Weights of a small contrastive image-text model.
Model: 3.57M parameters, 64-pixel images, encoder norm rmsnorm, encoder moe soft, encoder num experts 16, encoder patch size [4, 4], encoder depths [3, 6, 3], encoder widths [48, 96, 192], text encoder width 128, text encoder layers 6, text encoder norm layernorm, text encoder activation relu.
Training: muon at rate 0.0041, 5400 steps, batches of 256.
Rows from block 6 of the image encoder of a small contrastive image-text model, named by matrix and row number. Rows with one number belong to one neuron. Each number is 128 + 32 x the weight over its row's rms, rounded and kept within 0 to 255. All counts start at 0. Numbers have three digits each.
After each neuron's rows are labels from the 100 images, of 14848, where the neuron reaches its largest size: "top examples" is what is common among them. Only what is clearly more common there than usual is listed. The data: drawn branching plants. In brackets: how many of the 100.
# gate: MLP gate (encoder.blocks.6.mlp.gate.weight, 256x96), inputs 32-63
# fc1: MLP up (encoder.blocks.6.mlp.fc1.weight, 256x96), inputs 32-63
# fc2: MLP down (encoder.blocks.6.mlp.fc2.weight, 96x256, transposed), outputs 32-63

gate.120:151128169130105098107118115104077142128133158096167075096139093098105123121165058167115110094121
fc1.120:128105087124139133137176146125130112084164124082104156149167122056093100129109124083090092127107
fc2.120:176110159124142114134040076131168096114113101133173124082140172109121100117078146184084100148170
top examples: bare (41); wide (40)

gate.175:184117153117144096107090146125127130112114089143200070094175082145112137111171208160108110099134
fc1.175:096154124118049159135098110155176124131093189113087123169126153116138053111093027092144162156101
fc2.175:117179154122144103130184132122118148127129114148111111113136184154194116181106133103113160100140
top examples: green leaves (91); three-way forks (86)

gate.222:125138169123122115089114142109155164072123059081066146115149136091170160110128131084097183130134
fc1.222:144187112131076097134126106117114092208135163148153112128098092153091112156120090125138147126159
fc2.222:096103105172135083137141135149148116048132106145093091175135119141118152126161123134105159200142
top examples: autumn leaves (57)

gate.212:073195075112160127145151086144105126139108090137170161108194141128125150068066155080132156095151
fc1.212:153081099158143103100134165119112131141210083134066074161153105065093132125139081165106115106168
fc2.212:100115107108107156076083112139148168104101178079165146149100094161107132099171175182163087126129
top examples: night (83); autumn leaves (80)

gate.49:080134133118125149107080134117124132100142136195175050106122112185150133131158193161091099103096
fc1.49:086144120086108090171154134115151123130113148117149071123171114211162144105103123169083092155120
fc2.49:103145141092113156126109134155141130090147184083161136151078142097170120119108171156152156109157
top examples: green leaves (45)

gate.220:143058145178138118173178115162086179113085129092071105186106102176155119131128127142128134133131
fc1.220:125130168052127073083134105135091191143079103131089145206154125142106121148128173135122114143148
fc2.220:157077127081118119114189106189198146118147154094115146140132188110108130158173142152188127117116
top examples: narrow (66); bare (64)

gate.160:107122150135135121117058155113120183076136068092123122169107124174113158141084129110172041117088
fc1.160:152116164143146105080186134124095080145118076153090169147113157147145151150154112117106136099192
fc2.160:127114102201142138152107086152121116167177144193131184102152126079120097088185093088108133082151
top examples: pink blossoms (100)

gate.53:119134132132143123159047117103113131130162112181149188165178117104137040134098140131120121187084
fc1.53:052115122081160095141104085118093110149143125075093110131145161052096071126156181109148110111107
fc2.53:070055114096117106139195200120128105145135140125120164115156127160077104122154166111148138116102
top examples: bare (52); leaning right (39)

gate.246:047205137117160109102134151161123092083087159094142132129164166159106074134131143104115142161125
fc1.246:078142150133155131139119229121088139102075147139112129161215186109143103135161140095133113123128
fc2.246:181094152108147099116058085122156139161112135116136075100128069079081132097111127130100123134106
top examples: leaning left (48)

gate.218:165158165188163150132136114154082088090104158158088170196080122112103089075120127129137138139169
fc1.218:109130119151164114118106145196125089073141137114142077143102112152109149094131144091138154162091
fc2.218:157133122129091157102153134160151110166116113146120139177098114143154155103129100172116134087101
top examples: white flowers (40); spreading (39)

gate.105:113106123119091164121121132120106109126169105120098112119165106040136194097128167071114182113085
fc1.105:161123121099125125118086150143138165127133085079074143155199104079197199143133133116137159090130
fc2.105:133180103149093122142123129112103115131180142158150177140153193144109112154116103107160082149124
top examples: night (100); leaning right (80)

gate.92:158144215138094138154177168069105109140130133185162132120130077192168139072165074090111109115145
fc1.92:149115159109160142138120086125138128114123127141126150128109148099094189135167110122197154070139
fc2.92:129129166087138177132100142105127164123154118188134145108071136189055092094167058149164168098130
top examples: green leaves (100); narrow (38)

gate.193:133163100121088096114081140111109164094069168156120117138127176193086117153124124100173129107111
fc1.193:083129111121112111148075184155147140121139157178125128142184177125090085171098117112167104145028
fc2.193:198172147087118085107140110125100169122089137078134105139131155170128133164132132110166153164118
top examples: pink blossoms (100)

gate.170:133087121130104140058121111134080167158132189098189143125135190157148161109136089154198110102113
fc1.170:167122170083101145095186123126122083163121061101123139172102152079119125165138143147130100126091
fc2.170:111121161174150193180114139145161125160093142089067135173107078095151147164138132151094110087142
top examples: white flowers (71); wide (55)

gate.229:172163173094118134107162117161136151116148086155098109096120175143107163096167092132121086157138
fc1.229:164156159112146125148144063167114155128168124136125157094094128118068178119167090136142132141160
fc2.229:098176096179159177128115154111163138137067090162138183141076137098186124147176106111077188092137
top examples: leaning right (58)

gate.187:148099090077137127148177099079134086092113102099080123137114153202062107098151101164157114126182
fc1.187:181073108050133116106100157099088136156072070121092101148111117160091107107160085179115102077092
fc2.187:192078057187123117147168097092120139102126110063170138123137121140139087159134086106076104155107
top examples: pink blossoms (78)

gate.71:111134137107175123147114149126123123103159156114164163144148107139142169140072173100096142177149
fc1.71:153082142144091152182130155133123151108150109119129091124132131155113137122158149182136057107065
fc2.71:154170120127169061132099123160118167156133152037164112113154061112116093111163140124088177118131
top examples: green leaves (89); night (47)

gate.237:131150126119106200076095154134105174085152189127179142087138128196113136176134094094168145145078
fc1.237:110130125166148140096103200183117171121174200151168121137153096189112126134121119137130132136141
fc2.237:165110142085115093108119086131153131172141151160156110096119173117152102141096118117092180138089
top examples: white flowers (100)

gate.44:108204128129113100105122108197106182207221132098089111138139175064133101119143122136157095129097
fc1.44:069176143125112218121082150146102103102152086141157176145137125154121096128135208095096079176169
fc2.44:169137067126098145168180120136126094143116131140084083117132122153149143153114112140166147083139
top examples: white flowers (80); leaning left (43)

gate.35:170149133097078146106103139169156142136127125099107134071130165108047141151116126152115156112100
fc1.35:133129150168122184155171063095111121116120128127166123121097125179156180069223135135126169091153
fc2.35:076126164142142109069092141135117109151181169155138156147160093104144110086124117093117149120173
top examples: pink blossoms (100)

gate.84:125114107144144111156097128113117090078097112088137094185102132108155149118090100123121078149110
fc1.84:145106121157157118113109131121108104140097131129087102146191154128159112108075072104133078107136
fc2.84:184161116149116158118112140179140104181154144090096087110078192168098074122112163109105079172129
top examples: drooping (62); green leaves (38)

gate.167:143105139106109130101154098159192113147166185053156161092117084162108123077128130130108069168170
fc1.167:079113110119108080128129152133162217113122084128112093153094180169140151152136147123097127078203
fc2.167:094129130122140131094141131149098060112125145119132118124182137150141164135121100165134082125125
top examples: spreading (55)

gate.40:117101129086195124139122104101165135099211071118158161146117122088106116176152107166090149123123
fc1.40:123121143054086144161120123137152137133178148167131084114105107132106088217128108139151102162103
fc2.40:180096161177116162085118102122078118166093095117133137165134196137178093103091138131111178099133
top examples: red berries (84); two-way forks (68)

gate.87:098155111117119109115090123142174121124098128098189115095124154208129117096153161121171092138134
fc1.87:154159142077169096169188152101168116110133053169133116135167140165125131141101161108109117132195
fc2.87:091110186148154154147118146084146134145198089139094077170176159168155167143157129111086139081176
top examples: white flowers (54); wide (42)

gate.115:164153195138101146107143149147130118136147125123084151121125177107085137136116143111154093128075
fc1.115:095113048166196154152094135127184076109116111108055091158160115134102103159122175133127147138136
fc2.115:129091153065138087149186108170126174185150173062092116127153152107149113136122091138141099093069
top examples: leaning left (89); night (47)

gate.77:141121111130119145112123076112194121095097196099123096144093124107071140174085145150166130181073
fc1.77:127111118072095113108180186036069114072134158130091114113099122158137142146139124123159146097144
fc2.77:155173191147165100142094147146162128103095082114086125126168142135194137066108104107152094111147
top examples: red berries (99); narrow (49)

gate.204:127153095093145092147154219114153069102168090115167155108108155131127126066131119122120168144118
fc1.204:102129125141143108109164155158106152179164089133206113185158103135086104129166139080125163172080
fc2.204:093173182141067180140132120131154153102141169191103194154158140185115124092156135073105122133096
top examples: leaning left (61); narrow (38); bare (37)

gate.57:161142182155216148147062137121123159145143067169157164111116153093085134121130164134157134124122
fc1.57:096101087144141103043131111156151091165137152112082088094052138145128090161129140159096110165130
fc2.57:092151205099082142155088114097086053103103129085081115104152146163106091099156140171112131144167
top examples: red berries (50)

gate.125:113129145106111160116099127142086086185162076097065136156108120170125125119177184088129111162110
fc1.125:184135155134168076106086118039135191170117167167166142133126181098178122120083089188108169118163
fc2.125:090181152161111090129079140122155102088120117135099136086053116200128088149179091115121125122124
top examples: drooping (50); wide (45); bare (43)

gate.168:111127147123116062145148121159146084064146128088102206183081160167118125111117144109105144110099
fc1.168:186122168107147135145132066129121128129093087116145077129125191079123101128147114129084079126144
fc2.168:124175106163152127080117155087151160179175140108064111177112153092080073119103149108128112069140
top examples: night (85); leaning right (55)

gate.180:124102129103139161092122141129183155153111103059135175119171189113102128177105162137127087120120
fc1.180:105167089093193148131188086105175063128130163136180083148080107147141122105091143106111138082204
fc2.180:152162196113130176152123125149151076106107166181174103119178116149138107101140140150236101064088
top examples: green leaves (58); drooping (37)

gate.81:120164134160135106128135141095141106157143097121136058149214148167136129100033129115109106149161
fc1.81:121179176116139079133156137121159123123114062079111091179161195153132107119091148149096104143152
fc2.81:118136145130091118117165109135137165107168156089148117155105091188116117177204088101109127137092
top examples: wide (37)

gate.55:145096172102156172093105172136117119118168112148149098078149143103046152113171105066129133103159
fc1.55:132083073139113135135123097140114125129124122083118121110095094115166121148100106185145097135155
fc2.55:158159113117131141120143107125115130080083079115139138105153111155097155092186148125171083128152
top examples: pink blossoms (50); night (43); leaning right (39)

gate.118:085109180115099144140182121136077202137152143110102128174107116106127112115108113119115118167129
fc1.118:087129117077130087133138125163131185133106150131158066095145148127163146073108089103076099121106
fc2.118:039149112106084130175166154153098082126182147132107053201150056109181184171087144105130055147118
top examples: green leaves (100); narrow (53)

gate.154:111097193137135173167152081095123134129184207092160164120174187075138140101141140127116162139113
fc1.154:147070157137074119161148127132154148093108125116200118091172141102113085100103135196149104073125
fc2.154:123062130160107105097139078170190087188162171122119111143121141137151110079190185142140155112129
top examples: spreading (51)

gate.47:124047127109122136087093063074150098176119157120167095120149134120117183138170077102151110119091
fc1.47:151146174124128157137084127134089043162106164090115086147078129094160115104136122131139124134145
fc2.47:135167112191108114098108124106130170103095153130095127113105148074037138131174101138161077116111
top examples: red berries (58)

gate.12:119177099089138179107142133098131107146137147077151170052164106103135098174100126057086100146140
fc1.12:182167114102151112136128122179150099138137086133113153072165106139133084109132187121113154125199
fc2.12:072163104191067137159111143157123089112126131172115170140140115123164161104102062154093187113120
top examples: spreading (43)

gate.186:098143134164097146125146064119139152153125070158113120125117089156103133134115166154152218136113
fc1.186:174134148116156114105136208144142147091147156111147122142123137165182124109101095089090043134114
fc2.186:104134095147146131164105068121065124152120095178140111095106119096081137110133117130096165132097
top examples: spreading (45); bare (42)

gate.178:204141171143143128114111113146100128131105110100106114099144151150139140104080149135114104131221
fc1.178:193149109070130170152067154132141115075134147206130087119133067139111110146159157131149144126113
fc2.178:074139101095084133130156154110138155207182156113118124105121109154137143064108101136078107120109
top examples: leaning left (37)

gate.24:131132160119101090089123111115170105112104094097088109166108117127138191090117063121159081105133
fc1.24:095097146118101133123135121124195200174143149159139064098137155162135088139128162153172146176119
fc2.24:080082126118099117127090108097135143149146135149185186095189067114153136128137115151165136123095
top examples: wide (77); pink blossoms (41)

gate.56:134181165137149146155208176122075116102109071142098121144060107108115086142154170123148086101128
fc1.56:182091163106171155101200131104113111151132074123102119144121056113094106122160161093165084166130
fc2.56:113090084124151149117143135158095184149120168163128126078147107095108145104151164162080094154127
top examples: wide (82)

gate.139:087144124079144091088151133091140133097122129118164113171095135158177168139137099131160100077123
fc1.139:150153110106148173101117152130192140146159127125101115044153149131121098171092150124148134150158
fc2.139:125118151130107120115115133109150109061180152085130129135092119162135164219119184110169144148188
top examples: wide (61)

gate.91:162100086087121128146142129155112081148086107135124134148145086131146128108118125075117108082170
fc1.91:158069202165125161159092142104139125130152141187086145178108105117054085107145177139162162192074
fc2.91:128146188090161186118133136100053128149123129110140076133124162122093101099122180141114111137168
top examples: autumn leaves (90); night (49); drooping (40); habit: wide (39)

gate.6:159150137130152098134111134137162137166111085099142107119158104119135247112146137109168159149144
fc1.6:064145147137193151111150164186117121112104148148112113138186134134138166193150113123172147195110
fc2.6:166144122082095112147107168167142116147111109212063132125177149147124130096076165109132122135178
top examples: leaning left (64); red berries (44)

gate.61:183138135178092172167156121105149141100101178144113125114106121080091140128067163116077133113081
fc1.61:112076113076117085050119156170179110117121139116135146170152194156103145172116129099145128136099
fc2.61:165171116153093165123167139169091128110124075078112146092156146179146207126122153181168145114116
top examples: red berries (100); narrow (36)

gate.230:112170182045156140129171101109180105122118165131154122127156127088151122114146129148109124137132
fc1.230:088169087111136097137161155116116092180162139158130160086109102154093109111165144153133089082091
fc2.230:138159113141110125129151211143127107137118118117124116125095201129101071106147138179122151119095
top examples: leaning left (73)

gate.231:095171156185148047118141145131063128187104132145087117161156118128090172111168128097093147161022
fc1.231:068143139180112112149136096143109163134152160168072102163171095140112144129147129094152168235093
fc2.231:130177121164124118128141166127131108140136136135137083112095126104090202121145125156158163112152
top examples: leaning right (65)

gate.59:186149084098098151133139135071077082104068104152102108073121121111163110179132128167155117115118
fc1.59:119170122148144121083138129095184126132168122148157165107135134140159184140142113149134138103124
fc2.59:144163169046095107120060078119098165121184118150123089169135097067086097128151143141127149121123
top examples: pink blossoms (96); drooping (38)

gate.135:125095156087153151134149164077078065115142175150159186165169082109095143099125125099139141123131
fc1.135:114100095135152169167141097148144197141164085113103139126112134135094127173135160163148111166152
fc2.135:159110077111173072102077086120190064159142111089122099105140129077141160161107074163118140150112
top examples: leaning left (66); pink blossoms (45)

gate.192:114135152079100125135093143174117129168115077136151086179143137136114136137134070113142090101160
fc1.192:173105131190157084122133111127098136102158114139145132135157188155151093073168093134165166095117
fc2.192:144123166167152188096160107200099115122071115203104140128102138135116140173122191112103140141106
top examples: wide (42); bare (38)

gate.9:135142131113127213150159126138174129110115152183147156174155096183138120102169108106134150118162
fc1.9:130159160143084150115201128130113127135148142128097188169170153166078145139157150109105180137157
fc2.9:142150110124134143136112102129109126127196091123191080058172087129080146110103179190114099133136
top examples: leaning left (66); red berries (61)

gate.97:078164118101161084102137157152114168158152130109127076106114129116166121133118106130078102084123
fc1.97:118138171128137132181134125138148184125150113178103153122144105155142118091121129110092108149120
fc2.97:150102113090121125120107138158080146127114094105134040177146104180158128113055081159116132104133
top examples: leaning left (56)

gate.34:169065131153141181171165088099156140054153084146137096205144122122168121136093113120096131190083
fc1.34:119045111108125086113217090125105171138102134118109153194089088109090096123092128118134155099151
fc2.34:129149092116148183182144104168095133077117141118129152123150069116130105125119160176148184163109
top examples: two-way forks (76)

gate.217:179147107106160120133159166108145138138160128161105207172120123137116148066102148162156116152060
fc1.217:060117096112108136156101053098150140050090125130141108148043137150096184122156119073155100107186
fc2.217:131062107119130125084136166181140125070095144124146172085124076136174142104101105096135134116162
top examples: night (65); leaning left (54); leaning right (46); foliage: pink blossoms (40)

gate.98:089115081122136137149115104086195127101178140073168106112136096134154133156143106124105108175139
fc1.98:214185134114110105111115123126106131152073074183111064153092123156166117164108197105146095132125
fc2.98:177132078090104159107120127105172128128180153092171126168123165126148118156187137094115117105137
top examples: autumn leaves (97)

gate.155:111129186109209086096116115050142146140161153156134122069069050083156105105103120126087131143115
fc1.155:168119105110086171118166099140098164130142128175103073170176137108076070162091141059084153131108
fc2.155:143138082109175132090143212159120102150065152125117119147206165110089101098123120143144110154149
top examples: drooping (77); two-way forks (74)

gate.21:092102147071082144179152127128076136116123136175191163177180104134124132081124136113105197130168
fc1.21:080192114087143119108125150080102131164112134144152123118155137161126115074113087104109127110137
fc2.21:146180074152114147152102121074150115205183122154160093122073086095176125088111071133105162112167
top examples: night (54); spreading (48)

gate.66:144104132205157067131138130122155116114136135126125115065151139142113108138118106108110167149169
fc1.66:078107185124153143110100097183157135155155177114149142137064151099109158156160114143157129172166
fc2.66:145095158121146116102182116162132117114150127104110096087122243124083110155104129172118118109120
top examples: autumn leaves (36); pink blossoms (36)

gate.138:112089140172125156147181102165085095189121133147180176158080129117095159175121113105074152136108
fc1.138:126143093108106066163109179140115122193157175093146132131151117116141108122165090128172137174144
fc2.138:117111165084112163154103153170114100131141142100135123129113142163097179058114149189106156109096
top examples: narrow (98)

gate.151:117078109100111113069109109109114179089121142129199114110086071101117126109150080091061133183183
fc1.151:138146138130133129091111104096147199085124129153183093094080110108135120083113058109093131165192
fc2.151:134140114142139130115088192114165072142152131115102104132117203145171106138135086180080156112195
top examples: drooping (45); pink blossoms (37)

gate.152:182131134154148125143120166116193140159112097126115087077087132074067163162114088138127125097099
fc1.152:066114134156171162080141134136138177158147123146124122121151088166160161080160118115110082126050
fc2.152:087134093077111103126158102185103138127129082045143162156150179136171122122066171140187096094112
top examples: narrow (54); leaning left (37)

gate.104:134182112083111126149166166100155157194092058130083160150164154052097130162108096156140055147148
fc1.104:108132107119159184094123082143178084047145158138147112143138167159107166128121170099112075110090
fc2.104:120100141124124086183145140148074144175199110125105122130176140147144087088211129132120179101164
top examples: green leaves (84)

gate.1:147112182129139096157109091130088193129075168090132182213123150134102156148133101115146115099121
fc1.1:131144093107158112082083152148122069084174090121116106099057179081106109100110188178123166153139
fc2.1:173119175168143134144102111133154143106138100104145172162185147133137181149171097170093098112139
top examples: autumn leaves (54); red berries (36)

gate.202:082127149140118171095190156170073094077118133108133118093139109090113130153118128150117085127118
fc1.202:155074079134127091118091102102151147159157107124161160115148181152153121087115084101144109158150
fc2.202:124152153106144145130117129091144162105147102101147199166154068047117118126140100134146072096150
top examples: narrow (45); white flowers (37)

gate.25:090150062135083113114125171115121232098138125142131108104133198134153118146148178139190119122134
fc1.25:137097096151153156111123111141182192076159129140129160146089135164045097159105082070138142163115
fc2.25:177081142101114122118148134178135106201081118114182140196196136163155132106110112141105200148119
top examples: pink blossoms (74); two-way forks (72)

gate.126:098134128163094129087118099163121186150160189165080100151152106126111132095150161134176118149155
fc1.126:102208116099178153099145124072099184135172084137116140149128154159171120100137123142137183141175
fc2.126:152089138228102140174093117127154094153083108149152146145164131117130186145206131161103112138169
top examples: narrow (71); two-way forks (68)

gate.250:123119162110104132148083119170173111148117143079154121097130153147154140116066134144098097104046
fc1.250:170125158126117159095109083076081114124140139138188126138121113137149115178142167138114127112137
fc2.250:143139147117106155068175143126121131163159160178103133095114102080136166133100148133181137180147
top examples: autumn leaves (100); narrow (41)

gate.247:155115127152072108167165069123127116110099125123128130153058152097128121175163149123139141122086
fc1.247:153165111129112137093082161146150135169147115151105161116132145133107164101088120107107095107187
fc2.247:087127136076120121122152129086098189154113126113145135140147159117128188123113202132086168160125
top examples: narrow (90)

gate.103:096061077116107082175127102156181131142111079132120141078110162170125164100151155105168142109115
fc1.103:087124115094099129133147159128176122188081157184111119113122113185155141150126134087158180087166
fc2.103:114145182172182148138146069179105111142179134149145135105155141132146112132207098113151095067139
top examples: pink blossoms (77); night (64)

gate.200:075129129111118150129154075109133152138175103092070140107157118158181119093125071132106086162155
fc1.200:102086177138146136113141126155120143183169144126124156178137123103112131131162116126170114119121
fc2.200:181141091104138176086133103176153133102109177126105122119153178117166181133167119153103116166123
top examples: drooping (40); autumn leaves (37)

gate.95:215058164091183132070162132113080109131087090100116103086171090086116142211133136141118109137143
fc1.95:098168117159127128115098089145145098121167142153129161126139145142129091098060118055148124137095
fc2.95:094130151111064122142146074181107161147139116149115141147080154166163133149122125090131182107132
top examples: white flowers (52); pink blossoms (48); wide (45)

gate.196:160134138103174141119160194138126097162130158143154107156142130113114100156117133138148152138116
fc1.196:072196098140085148111118076111150116097103098151166148132116064152122145162139124104144094112119
fc2.196:047086165075153133193063131178146125146152139163119116151130169073166140134111155124144145137146
top examples: wide (64)

gate.179:147114162096097149109171083104101143122099128137141155140150123125120153241136077115146080105109
fc1.179:145154118160090140151129186153156084155161133176158148099101152102153154117116079146070146171143
fc2.179:134149142133104095130111101111150153128096123099129114073157056144113142130085098150135127108114
top examples: red berries (69)

gate.90:094073140103107097181135163104161118140142133172135090178126164101109144197137121168131171111101
fc1.90:110102111187096138119125158177175165138171104100135090113112144180124180108131138134094057154120
fc2.90:107111124131149120099090105154153114152072093134182161099143137102122057125157128119150136045114
top examples: drooping (36)

gate.20:111132103139128140114142144121086144125116120162175137163142165103086190097123146153089122219082
fc1.20:133170108118116132177148132148109122135115145139188071125155132093137159126101106098115165055167
fc2.20:064110133165154105120143130178110044123099128139128149171121107134155092063128105117039185100139
top examples: two-way forks (79); pink blossoms (68); drooping (60)

gate.4:127084117124120103090105135153151131160112058037062142112151106098112131128107121137153056057110
fc1.4:113105156114138120112096137099129131133091122089080163139085156142119139091123056091188079087160
fc2.4:101131115131133118118172116092106158113122143160101169072100200179160107154142168099102123074108
top examples: wide (76); green leaves (37)

gate.96:089090141124144142127085140155200167174076121132146084129179082192120054106088148171089079149174
fc1.96:151167168204090061131132142075056079061138139108102113094106131115118182101113115085125150138164
fc2.96:145134077102146132139144104113110116111147109176159136109089117075117166123086141067095090182098
top examples: two-way forks (89); bare (40); wide (38)

gate.163:146141104163095097182104087093097173048134125138086148109103124191166061064088194073120104152128
fc1.163:171149151113092116134055108119071194116114090151147133074135107165173052130129091183164148148110
fc2.163:130137069133160140162156135132177057174072158143163131099128137137085125109114151128183134131095
top examples: drooping (36)

gate.249:164142195194124100144125094101208170128161187103181094137124159064111145151145127174157131114117
fc1.249:123161153162055146139120214144080110140118107135181168124124109134129108113138114153150114094133
fc2.249:120127128066124046106104184138108102106144077169088087086118109180134130159147148100142137099145
top examples: bare (98)

gate.206:129142148123090118129179123150123122110174149155114161203119081192153130145090104077137125100106
fc1.206:159143116124122175150133156094128174084134130090159086099177143086112105115079076121129103125103
fc2.206:161124192158145099131116178104142106156132149150105165124156155111140066087105188128094087084122
top examples: bare (91); night (64)

gate.241:077126111137169145150137152138093124097154078149092210156062101043107135150129116161139127103089
fc1.241:146148122168089123134109134119147105109122120093119062139145173209159127116175135123175161146140
fc2.241:089184119105088106147137113118161060138120182118112163135126108115077131063100168139146056138146
top examples: drooping (41)

gate.26:073107148152091157144118088101064147174137129096137105162132166092163127097128145152139165124082
fc1.26:126202147112117132113162106132140178120145124117098172148108139125193087107180135130134130178126
fc2.26:135102105132122116125114104095150108149051150168119143158153146160088172175169104133146087029129
top examples: white flowers (54)

gate.52:163126122116077132146132086149129179074192156147146100114133116121163096085116142164167120055145
fc1.52:067171136130169115136100094165113116159132091081140120130165081132101145087146159099111130167087
fc2.52:105128120121123133135139110153177164087170088120122136146067159179139209135109136150101115143180
top examples: white flowers (99); night (82); narrow (41)

gate.234:113092145106141132118163127129180083075139163135136062097136147116044104114075121113093138084164
fc1.234:127152086145154098116144103115142141115189135131125034127154150126015088070105179092148099081166
fc2.234:154086164103160119060119185150117114127122127134127168124140110101113073170134163134115138128150
top examples: pink blossoms (66); leaning left (37)

gate.86:096086113125048158170123144142127099167127170130146155045148174132145144055155062139155102087129
fc1.86:127124104131128104064112093099145204075135116101090132127138156173160147174154065120173167134036
fc2.86:091126132109224145116094106110119190178168175127145101127208157115103081091159128155131079114154
top examples: white flowers (100)

gate.205:132102113076132117060124128162108144117140129107154160099134139107134126073131105132105109116081
fc1.205:123101081128122127077126159155100106146131095120132127116135091091194165077145069129109107076115
fc2.205:135139102093135093114068116126096164126143065023112162121120113137138160132181081106086125099096
top examples: autumn leaves (100)